From a checkpoint of a small image classifier.
Model: 24-pixel images, norm batchnorm.
Training: batches of 512, held-out accuracy 81%.
Data: trained on small renderings of single solids in any pose, 197500 training examples.
Rows from block 3 of a small image classifier, named by matrix and row number. Rows with one number belong to one channel. Each number is 128 + 24 x the weight over its row's rms, rounded and kept within 0 to 255. All counts start at 0. Numbers have three digits each.
After each channel's rows are labels from the 100 images, of 14848, where the channel reaches its highest value: "responds to" is what is common among them. Only what is clearly more common there than usual is listed. The data: small renderings of single solids in any pose. In brackets: how many of the 100, against the usual share in percent.
# convs0: first 3x3 conv (model.blocks.3.convs.0.weight, 80x80x3x3, each kernel summed), inputs 0-79
# convs1: second 3x3 conv (model.blocks.3.convs.1.weight, 80x80x3x3, transposed, each kernel summed), outputs 0-79

convs0.0:090101125135121133120111133117156099138126078149091166135112134108124125123148158130154116142129129082117075162092108091144148117081116132135125108116124114145098178174129127125103110103137127120184159105126108136099143128100138078122148173
convs1.0:155137128124120123103191180152148112142065123121139138134128132115103138084084116140136116149091144098110133107129124144162087115145129136130153115171161120147132152130122149130080084134094143102079142118119108107134117113146110148082107133
responds to: light from: behind the camera (51 vs 24.9)

convs0.13:116088124120157140115115067155123122122136130207140110111130136114097126126107121085107134104087115154119145141171100132144197139130159158137123117118119144106138138143157106119145119109139105118109130135056126137136126094111156155128127157
convs1.13:128120129201146104128122090160127082127088128133086134102106110115152093131165167110125177137107108113130112174108131126132106144140125170121122124151099106128141097141104097112122139107132139096114092117121190116114150104129126084120138116
responds to: dotted (63 vs 10.1)

convs0.40:118145099171150156149148162185102111118110093090101084141139134114118135162099164091134168122167104099145102128113131101133102131151087140156080141102136118120116114127113111138104117131135116102117099116149156131150090148119149100141171113
convs1.40:089060142152094137107133154157170101128116146125073092151138145130110106100129142158126157122103101117107089137143133116102162109104094109136105151083121106150110135119101110109132104123115096120133101136099129120108120158147123094166163102
responds to: metallic (88 vs 33.8)

convs0.10:108152101088163180110108171164133098147145153142141107110130124130095117125078118125139113134132126129188119134089160096129109111127097151147098131091074112113112132153131107150120138130148124132104196104087148107124124146127136113146126146
convs1.10:121134130162102136140124123142155135121113153151131097123122116213105112157099158099128133132123175131169124141090145087162110147120147130122149083098117146120139151129118136103116148092175157119140149117143129109161127163146112167149080147
responds to: metallic (99 vs 33.8); plain (94 vs 59.9); sphere (36 vs 4.2)

convs0.8:133146105117116160112136137156128152103128137161103142109166127129106129136136094117097126109122097175159133126147114152141089123140162065153129099114138132112064110074160123100128129083170142161115129152121110145098131156115150131093121158
convs1.8:124129090165105128180091124132149138106141144101170137130087156134092121137112089123122117050148132141103116120109115150127140119125130128148110114142156129174106159131161083098173115109167131132134138136128112126164093145130089136144120160
responds to: checkered (37 vs 10.1)

convs0.48:098112141104161118170128111108130143117138119106128131176138148127099133110110074100129086157143151121121141154161188082091164131075099130111146135131133143123183106144145090126142145119091120151112120132124138143115103116086107116104146125
convs1.48:154161142134137099098157152179136166155106166120134112123142127131118155116102102137148134131080144134106144129130181124150105108155093155128155161134101183126096091133100106134148139152136126074157120134133125127132127131124187104144165146
responds to: light from: right (53 vs 25.2)

convs0.19:095170131104141124129128097105144145140129131130113128137136102103158094159115062150128100125141096143143154136130174134159115161075142156170094117120114109145194144115170134147105124115098138136123140150159166130129085119089128121121123126
convs1.19:148123174113145101130131099087186098096120135122120138105124093123124107101115135124106072102119124145125139133128183110131125113128159093149153086157116103097158123106100110123084115103103161095125158167098137096147114129106123120096133115
responds to: dotted (26 vs 10.1)

convs0.55:121132178122112162126107121145131117168119176128118099109134102096064128127113145136139131157088090138121092120115151079125127115154115129115138117084108119142100133159131156126173103090172134108130175112112099099134092127123108136139097104
convs1.55:151106100117136171095116159093125142160147180109112124085134129127139143160122134120128115120099133120117113150163176084093111129172134129112099143085120137140111138130086095153120098119144154171087138111129108117121128123148115131134108058
responds to: metallic (98 vs 33.8); egg (29 vs 4.4)

convs0.4:150098112116128162063156122127119164073124121160111103099119142099100125104159117099100098067132117124098094133141114153109112150114123116105115134123121098114164157099127149131156096137124115160087145125140093139092153123115135117087108141
convs1.4:115130182158109142148123132097154169086171106099138141128149195110142139122160157131118111088127163115099102145136112139130168137102094118147107115148116150110115153117163160151135124163118135141134159109183113151109164141127136126112105107
responds to: checkered (62 vs 10.1); dotted (31 vs 10.1)

convs0.26:105107147082136128151139096163118164135130113112134189111128156125122155079089105193122123111124130112133135107100119170101118131167109126114169168145136104112166083133136118098156105130131133130137138114132161160113127130144106126080140150
convs1.26:166172128109112092175141104140094143111137085112131103094124165117143177088103103153134145140144129123160153143111116146127129094119123111119101139103097134115176138114123128132082166131148136128158148097135104121119111135203111145116104129
responds to: light from: left (64 vs 24.3)

convs0.54:102100143147150137131144139118103129138163107117175151157112162117105131133135138108140100142150137163121118170117148136158114139140114123160103119154075116159154137134184189153112069159133080100105129136118125121129092108148135110098119154
convs1.54:136125142104159147106135122092095123131094105156161099129127143128102134119111154128127086152131128159125054129138094126119104159180132120094136087150087090126129118091100109131115070113135105119146112172101114117100106119132132118139136165
responds to: light from: left (50 vs 24.3)

convs0.3:140132125154152107149131148129156137132130138124137126061083135103143191110099157113147105148135114124152160116088125096092122111127137138130152178105145121121093096163152107102102130132092104108097177105115130101109137096087143119142144144
convs1.3:128157136112150147139124141084150091195176115111117097111100095121102157129154126112106131138134164123105136078129122120134120127133144104128081126137189128135160119133142110124119188114104094103123124152164111090112150092120127124110140101
responds to: plain (90 vs 59.9)

convs0.46:150111136171082123158137076102135075160112159101138132139093104139099117125151154165133144090109157139178129146108119135129097154135158104121128146140106163126127158131116098161110148158126119126135146133148111142136147079117184131128091114
convs1.46:121102125120127094105104124125146101127133114106105109140116109148118131122098126132098111113082139127103089084140140098092113119087125116106115115104135112112097119099085080107089141096128115094079094116109103100097100098115141106065146134
responds to: plain (93 vs 59.9); metallic (91 vs 33.8)

convs0.2:158152151140099137112137099106172139103123100151132135118135158071118075131121113099129122146129152123110134153105130151158153117183114146141147160107080133149096112119173129145124112143160150145111114132136089126084169158106119117093146162
convs1.2:138072132174138142097126105135128118100108109138128136101105125153121094133109139116115119140190110149119123139122146127120093162139106110113156141139063143096091118116125148149128192089131132112161133096115095115130143118109102103072134151
responds to: checkered (31 vs 10.1)